From a checkpoint of a small class-conditioned image flow-matching model.
Data: trained on pixel-art sprites of 400 made-up characters on tiled backdrops, 395000 training examples, 0.5 epochs.
Rows from block 2 of a small class-conditioned image flow-matching model, named by matrix and row number. Rows with one number belong to one channel. Each number is 128 + 32 x the weight over its row's rms, rounded and kept within 0 to 255. All counts start at 0. Numbers have three digits each.
After each channel's rows are labels from the 100 images, of 14976 (inputs lightly noised), where the channel reaches its highest value: "responds to" is what is common among them; "peak on" is the class under the peak. Only what is clearly more common there than usual is listed. The data: pixel-art sprites of 400 made-up characters on tiled backdrops. In brackets: how many of the 100.
# convs0: first 3x3 conv (model.enc.0.2.convs.0.weight, 64x64x3x3, each kernel summed), inputs 0-63
# convs1: second 3x3 conv (model.enc.0.2.convs.1.weight, 64x64x3x3, transposed, each kernel summed), outputs 0-63

convs0.40:129090107087187135123123130157149133138084114114130148107192111109209118101102098143131121075146175122088152131090146085115155164111110193115087145059137080189108093152122122089086103109167108
convs1.40:087154134100079163140079090143128122125112098152081158148169103097098151075077123197117147082143089124163173150132102145093114104113058137092156109121149158162118101097108169164137180102060128
responds to: red (39); black (36)
peak on: sprite (100)

convs0.28:144067128169161126182115193122079130107128116109130146117128082112114156134166064148151102142130177149080115127094080076103098148145134116125073143101186150068143212117129133082111092121114135
convs1.28:148206149107138106097127111071109195154137122110131120149124096126124095101103120127115102091110124185144148128134082197157157081119127122098190103200124130146056047104113146124119128115167146
responds to: pink (38); yellow (31)
peak on: sprite (100)

convs0.63:139048114078099124129129094132169162157116119132169132100115139097116160133127080084145128148151142145141152162107204136108126043142107124081079143052109119139160130171179100136108063151145138
convs1.63:164122140118108132122135119114110119104117091091133186130172089089101138108099160114129113132075054062151179047124130154071178121107111177094109138113117154096114139147124104129163068161123060
responds to: pink (30); black (25)
peak on: sprite (48)

convs0.9:189180083151146154185129123099121068185159102081126116155189097098198167104135119097123092116124149111096101071133141154137109111099136132142088119127090125155144128107112116099083125047174126
convs1.9:122120170125085143106113139158129166140133145148120121114132125142088124116047105160137142137162133203229097127109055147132175116134069166103120094112144145104160145111178088134133119094095066
responds to: white (37); pink (35)
peak on: sprite (86)

convs0.39:098154111138118133141071139123132168111187071060102163108148103135145089107139129148103128142119239141095147144069116093176086129106126100187129132151121112140102192142119155106175166121111108
convs1.39:167167102134092147125195164089138079075174171149106071135114145124144117129142129115116142214141193149154108128128123163114107169132170175182125166121119152177173098138161070118126123121104092
responds to: red (28)
peak on: sprite (70)

convs0.29:080161100125113106146081094114111139131083078102127154102109136119139169109174115139222126103168125109133133165186067159097104122119125076109121134123132138124146217142211118085145139129099148
convs1.29:105128135086108139099145135124142198176170180175130117153116137130130137162129140121100156208124143196150136133134143171109064146155145104134094116088065149204100107096103126116101129140086192
responds to: pink (57); white (31)
peak on: sprite (100)

convs0.20:137130126096158118099092191146158140166126171126097112175096169113160149185123163117187148070123130049167153127150094138124153126137101162093132221141160149084140103125137066093147126143127114
convs1.20:146127122097127153178093147077086162145109130153153182076094132081100113171118107141112122153158101158130132083127159148143063140153117095132127101109169136129133198155135146210059195123137163
responds to: yellow (63); green (25)
peak on: sprite (100)

convs0.43:175135132131155099106049090127174085152076120108170084123142149065137180163103108131173092102108047184143120127125142165165124158110120187111142103125111098117116165105173131129114160176145131
convs1.43:118161142123099134092149146165190119158145080186093121148183141122115132091123121128111168089128068030139133161080175095133114099077165188147092112115116126105121112097092101144149169159142156
responds to: purple (42)
peak on: sprite (100)

convs0.6:147092094097123147072170100097163128114159133094096181160096097090122154174109074154097120164150206121148128135124165154188099133115118177162108122143136131119138097109145173113103067200119174
convs1.6:124148137057102163186106139128138085100102123134158069040148133175133141131114119058144172120118152096111185098194125162078123125138135122081122152082142137137189141152123117120103133097087157
responds to: black (30)
peak on: sprite (100)